{"dataset": "coloured fractals of 300 iterated function systems on busy backdrops", "train_examples": 195000, "crop_scale_min": 1, "norm": "groupnorm", "widths": [64, 128, 192, 256], "block": "basic", "residual_init": "zero_last", "optimizer": "soap", "beta1": 0.95, "eps": 1e-08, "precondition_frequency": 10, "steps": 9400, "weight_decay": 0.3, "adamw_weight_decay_other_params": 0}
Rows from block 8 of a small image colorization model, named by matrix and row number. Rows with one number belong to one channel. Each number is 50 + 10 x the weight over its row's rms, rounded and kept within 0 to 99. All counts start at 0.
After each channel's rows are labels from the 100 images, of 14976, where the channel reaches its highest value: "responds to" is what is common among them. Only what is clearly more common there than usual is listed. The data: coloured fractals of 300 iterated function systems on busy backdrops. In brackets: how many of the 100.
# convs0: first 3x3 conv (model.decb.0.0.convs.0.weight, 192x384x3x3, each kernel summed), inputs 0-95
# convs1: second 3x3 conv (model.decb.0.0.convs.1.weight, 192x192x3x3, transposed, each kernel summed), outputs 0-95

convs0.78:58 51 35 37 44 40 40 58 49 39 56 38 51 56 59 51 45 44 57 54 61 61 49 36 50 41 35 74 38 54 59 52 51 42 65 56 47 48 48 59 51 44 63 50 45 32 59 45 46 52 61 44 45 38 44 53 60 41 43 54 62 56 50 53 49 44 38 49 56 49 57 37 52 51 46 48 38 45 49 53 58 54 49 46 63 50 49 29 23 40 41 46 44 56 57 54
convs1.78:46 33 48 51 68 42 29 50 44 40 51 35 47 36 69 42 42 63 54 48 50 29 68 48 26 36 45 32 62 63 55 64 49 52 50 51 36 39 64 54 46 60 43 54 36 49 55 46 57 48 51 60 55 58 55 47 55 64 47 53 61 54 48 40 48 41 34 57 50 60 41 53 42 47 69 53 62 49 38 49 27 56 61 54 51 50 48 58 39 47 63 48 56 56 64 52
responds to: yellow (26); orange (25)

convs0.118:44 46 58 59 49 40 44 47 48 59 46 41 46 57 55 63 44 37 66 54 61 44 42 49 50 63 62 55 44 59 45 34 53 60 53 47 53 45 61 36 45 39 41 44 47 54 61 43 52 39 50 53 53 57 47 43 36 35 50 56 48 57 40 40 42 53 48 52 36 47 41 43 53 36 47 41 49 35 48 47 58 50 43 59 51 62 47 50 58 43 56 49 50 52 57 45
convs1.118:46 52 52 41 42 52 54 50 31 30 49 51 50 61 53 37 53 54 56 30 55 51 66 55 49 53 52 61 57 48 57 44 33 50 58 52 43 36 45 53 65 39 57 58 40 64 47 52 50 37 53 57 42 55 47 58 67 53 49 42 51 46 36 40 35 33 71 41 44 39 46 52 55 41 41 29 63 49 46 55 52 46 31 27 35 38 54 47 51 44 45 54 53 45 38 45
responds to: pink (30); yellow (25)

convs0.139:38 51 53 39 48 36 48 37 46 33 57 52 48 68 51 38 38 39 50 54 57 40 52 54 41 50 43 46 50 56 55 41 37 35 47 52 42 34 55 42 42 30 43 38 45 39 33 43 43 39 67 53 35 33 44 40 45 49 50 29 42 33 46 48 29 41 58 38 39 46 53 46 54 52 46 42 37 47 50 44 38 62 51 49 51 45 36 60 55 49 48 49 55 37 38 41
convs1.139:53 59 43 51 39 36 49 33 43 46 35 71 33 73 49 59 74 50 48 47 50 52 62 44 51 40 57 59 54 51 63 31 34 58 67 32 59 44 66 43 60 38 51 55 39 51 42 44 47 55 63 64 33 62 54 49 48 46 30 33 61 46 30 36 42 50 64 53 48 39 56 55 51 78 65 47 77 47 45 67 41 45 34 38 48 56 61 58 37 46 49 46 61 49 45 50
responds to: pink (25)

convs0.17:33 65 38 51 46 47 42 49 66 63 41 46 47 54 54 29 53 60 42 66 52 42 40 47 50 60 48 27 40 56 48 55 66 35 45 60 55 47 33 47 50 42 63 39 40 39 41 34 55 67 40 45 53 44 47 46 64 50 50 44 52 44 52 48 56 41 56 38 58 48 61 42 58 47 61 63 46 41 43 49 67 40 56 43 52 60 62 50 38 44 67 47 52 61 39 57
convs1.17:46 52 44 61 50 53 48 49 40 47 59 46 54 62 49 47 40 38 29 58 41 37 57 55 48 54 24 52 50 54 56 61 31 52 45 58 70 60 36 55 55 65 61 49 62 38 48 58 35 61 66 45 46 45 58 54 42 64 57 60 74 58 70 66 49 48 53 40 57 63 50 46 52 56 65 45 42 36 65 49 44 34 48 58 39 59 57 60 48 43 44 38 53 44 60 56
responds to: dense (27); pink (26)

convs0.86:54 53 38 62 52 56 53 47 55 58 51 49 49 44 53 61 50 37 42 55 53 35 41 50 58 56 38 54 55 46 58 50 65 64 48 56 68 64 34 49 60 38 28 53 53 57 51 57 71 56 50 50 47 35 52 56 49 37 51 53 49 56 42 49 30 52 58 56 43 51 55 42 54 47 33 46 43 48 44 46 49 44 52 52 70 49 43 62 71 50 60 41 50 47 61 46
convs1.86:51 57 49 46 54 42 56 44 44 42 39 31 44 54 45 52 55 58 33 44 53 42 79 48 39 49 38 45 44 56 54 38 41 37 59 59 33 56 65 69 42 53 40 53 44 69 50 60 62 47 64 68 60 46 55 45 54 42 56 57 60 55 46 53 52 53 55 50 75 45 36 46 62 52 57 43 64 37 65 53 48 52 44 56 30 49 59 56 44 60 47 68 27 60 49 51
responds to: dense (26)

convs0.164:42 36 42 43 48 55 48 51 52 45 38 45 46 42 41 52 40 40 55 41 48 42 48 46 46 51 44 42 61 50 59 53 30 48 50 51 29 53 72 47 51 30 60 44 35 47 44 42 53 59 63 37 35 48 48 47 49 39 55 27 53 47 50 46 36 56 48 63 47 58 46 34 41 61 46 47 49 40 50 49 51 62 49 61 41 50 43 46 36 50 68 50 53 61 56 52
convs1.164:42 53 47 67 48 45 74 43 62 33 50 54 33 63 54 55 55 44 53 39 60 51 44 67 61 65 46 49 53 51 43 69 44 56 43 49 57 55 46 50 48 39 42 58 60 56 64 54 36 53 46 44 43 56 56 54 58 53 50 37 56 70 49 49 67 50 40 51 58 54 55 49 36 45 56 36 41 61 64 61 41 56 52 48 42 46 40 51 50 42 62 41 58 57 42 69
responds to: white (36)

convs0.35:57 71 69 57 52 52 56 51 41 55 53 43 40 29 47 52 45 45 49 61 46 56 45 54 61 48 55 51 44 62 63 42 43 58 47 51 66 49 47 62 38 55 58 51 48 44 61 52 72 69 50 40 44 62 50 49 49 61 56 54 53 57 46 60 52 38 57 50 45 43 46 59 52 51 50 51 45 54 53 44 53 61 64 57 51 47 49 42 44 56 54 44 53 56 53 52
convs1.35:63 45 42 50 51 70 59 50 46 54 41 28 38 46 47 55 48 55 34 58 75 45 48 45 53 67 47 60 42 56 63 36 61 55 48 46 57 61 51 50 60 41 35 62 28 57 68 60 44 36 68 58 46 44 58 58 61 46 50 49 48 31 47 50 58 37 67 39 53 41 63 54 39 58 43 39 39 71 43 60 33 39 42 59 37 52 35 54 49 66 67 58 33 38 35 51
responds to: white (93)

convs0.57:43 66 37 51 54 39 62 45 64 53 55 53 62 45 38 36 46 39 49 52 54 51 47 51 42 62 51 41 38 37 48 60 53 55 55 47 58 52 32 50 43 55 50 59 49 41 49 51 33 56 43 57 33 54 62 49 31 53 60 40 43 54 40 60 43 37 52 41 45 34 65 56 37 50 57 43 43 45 62 52 55 48 56 48 48 36 53 53 45 41 63 53 51 42 47 45
convs1.57:45 43 40 56 48 46 63 45 62 40 46 44 57 42 49 27 38 66 57 57 50 64 38 60 45 51 41 57 61 49 54 41 51 56 57 49 47 52 51 61 30 32 61 47 56 63 53 50 34 46 42 57 45 49 75 53 58 46 43 58 55 44 69 62 52 29 55 56 51 50 30 48 24 66 43 53 41 51 72 60 33 38 42 43 54 49 59 35 57 44 41 35 65 57 48 52
responds to: white (59)

convs0.122:50 51 47 57 52 51 58 51 53 32 60 52 49 42 57 71 49 42 54 54 44 62 62 56 40 50 41 55 56 50 61 59 50 54 57 65 42 52 50 42 49 42 48 55 47 52 58 47 52 61 44 46 44 44 46 51 48 38 53 56 59 53 45 42 59 57 49 44 48 53 40 62 52 50 35 40 57 47 60 60 58 51 54 41 61 55 51 48 60 45 42 44 39 47 46 55
convs1.122:49 56 50 49 35 52 46 67 49 41 34 62 60 60 47 57 54 62 59 36 59 51 46 45 35 32 45 41 42 63 46 56 43 56 49 36 47 34 55 33 45 57 41 58 47 67 62 55 51 44 47 52 50 60 56 58 61 59 37 46 35 55 73 55 57 47 65 34 64 53 46 50 68 51 41 52 51 42 31 40 64 61 45 54 34 52 57 43 44 54 36 35 56 50 57 73
responds to: dense (31); grey (30)

convs0.50:29 51 46 46 48 53 48 48 54 54 43 36 48 53 52 47 55 42 46 44 53 31 44 51 47 52 43 59 45 49 41 44 46 37 45 46 54 38 42 47 50 44 48 52 45 59 40 46 55 49 52 51 48 44 49 52 42 46 45 46 40 40 49 36 41 48 46 42 43 46 49 48 45 54 50 55 33 50 53 42 48 30 54 47 38 45 49 49 37 57 39 50 48 50 49 48
convs1.50:50 35 33 48 54 71 54 52 51 37 50 64 49 52 59 58 54 43 55 54 53 51 67 42 50 69 58 49 58 36 56 52 36 53 69 45 53 49 65 58 57 58 47 56 40 51 46 58 55 65 55 69 68 54 63 29 64 47 55 43 50 35 43 52 46 62 45 61 50 50 41 42 59 51 52 59 51 45 55 56 41 45 44 24 43 43 44 44 69 47 56 48 45 38 40 40
responds to: pink (27)

convs0.182:44 47 49 44 43 37 57 47 48 53 53 48 40 45 49 36 49 41 57 43 57 36 49 50 42 53 48 65 51 36 41 53 56 51 49 45 55 52 50 69 42 69 51 58 54 47 43 46 55 37 37 51 58 62 36 43 55 53 61 57 48 59 49 54 58 39 44 50 46 48 66 48 46 44 48 54 43 49 43 54 35 47 60 50 43 52 38 58 46 50 32 53 43 68 57 62
convs1.182:53 41 46 51 43 64 44 59 40 54 56 60 35 24 72 46 38 45 46 57 61 29 60 33 49 43 56 58 58 44 46 53 53 37 63 47 53 61 41 48 38 49 38 53 44 46 56 57 77 53 61 51 49 49 57 52 39 46 57 44 50 66 41 50 38 55 49 50 57 35 43 51 58 25 50 62 42 48 50 36 30 48 39 70 30 44 51 60 65 59 54 53 49 46 58 49
responds to: pink (29)

convs0.96:47 59 50 38 53 50 52 43 54 46 55 51 51 56 54 44 47 37 69 66 50 40 60 47 54 61 66 57 72 54 37 60 45 46 50 56 56 52 53 54 73 56 41 35 60 38 55 54 54 44 49 52 49 50 52 53 57 57 41 53 63 58 48 52 52 62 52 45 63 50 43 64 49 53 36 44 45 40 45 55 63 61 51 45 58 61 51 58 50 48 51 54 47 42 45 46
convs1.96:38 55 44 54 64 36 51 63 54 38 69 45 45 47 60 52 49 46 55 48 67 37 41 44 38 53 63 37 38 58 43 44 53 47 35 44 53 38 33 49 51 38 43 49 64 63 41 59 63 56 59 33 38 41 48 40 60 38 47 44 32 60 58 44 57 49 54 49 44 46 73 56 48 48 54 46 45 42 37 52 43 44 37 62 26 55 56 45 52 45 41 43 64 40 60 44
responds to: yellow (30)

convs0.76:49 42 44 41 49 47 56 40 54 54 55 44 44 44 45 45 59 59 55 59 49 58 49 56 54 51 48 45 48 38 40 47 39 37 50 51 57 33 49 52 66 43 49 61 51 51 51 49 47 57 57 35 48 46 47 47 35 39 48 36 54 57 60 54 40 45 50 45 49 56 58 43 42 53 55 44 43 52 37 46 50 35 41 30 36 43 56 33 39 43 71 48 47 41 51 44
convs1.76:71 52 54 53 47 44 59 53 43 52 59 54 43 51 61 50 57 54 47 61 41 49 60 59 35 49 46 43 53 62 50 77 51 60 63 49 47 48 48 42 57 54 42 49 51 51 48 53 76 54 58 54 46 51 46 48 53 58 60 57 59 54 50 44 71 60 42 52 62 52 32 54 49 43 59 48 63 60 53 56 14 51 44 55 56 44 52 50 40 39 61 56 34 49 37 57
responds to: pink (26)

convs0.84:35 51 52 49 49 47 51 47 47 50 65 44 39 46 36 52 47 37 49 47 53 51 56 47 53 50 57 51 35 54 35 58 48 38 39 43 46 36 65 46 47 44 51 47 38 56 35 44 47 52 56 56 40 50 50 54 56 74 57 50 45 45 44 43 47 46 65 41 42 41 50 38 50 54 51 45 51 54 44 55 42 54 58 46 55 30 46 47 47 49 63 54 48 39 47 38
convs1.84:49 55 46 55 42 26 53 56 44 47 63 41 48 48 60 56 42 63 64 57 32 44 62 54 45 44 39 56 43 59 45 46 44 28 56 57 48 34 57 46 62 49 26 51 56 55 55 51 42 64 58 46 47 40 46 42 58 54 39 48 71 64 43 52 52 43 59 47 31 50 78 50 50 57 60 54 66 60 37 38 30 69 58 30 57 61 51 44 58 67 36 51 73 51 49 62
responds to: pink (27)

convs0.176:56 56 50 45 57 53 48 51 41 35 51 49 60 63 50 39 49 42 40 46 52 47 43 56 38 60 52 58 35 49 49 41 36 56 37 36 43 56 41 47 53 52 61 51 57 59 48 59 47 49 55 62 39 50 59 42 44 33 58 46 53 40 49 56 42 34 43 54 51 48 44 41 57 60 50 50 44 52 56 45 44 62 67 37 27 59 66 51 54 58 43 50 50 35 51 44
convs1.176:32 33 60 44 58 40 52 56 59 50 71 42 45 42 59 47 47 64 61 65 41 41 40 61 51 55 50 42 59 48 46 43 77 67 42 39 49 32 41 52 43 56 41 69 51 58 67 65 52 57 45 64 39 41 56 48 67 56 44 61 61 55 49 69 41 42 48 37 44 46 49 52 68 47 59 72 58 53 40 40 42 46 52 32 45 55 47 34 48 51 30 43 51 66 59 50
responds to: yellow (28); pink (25)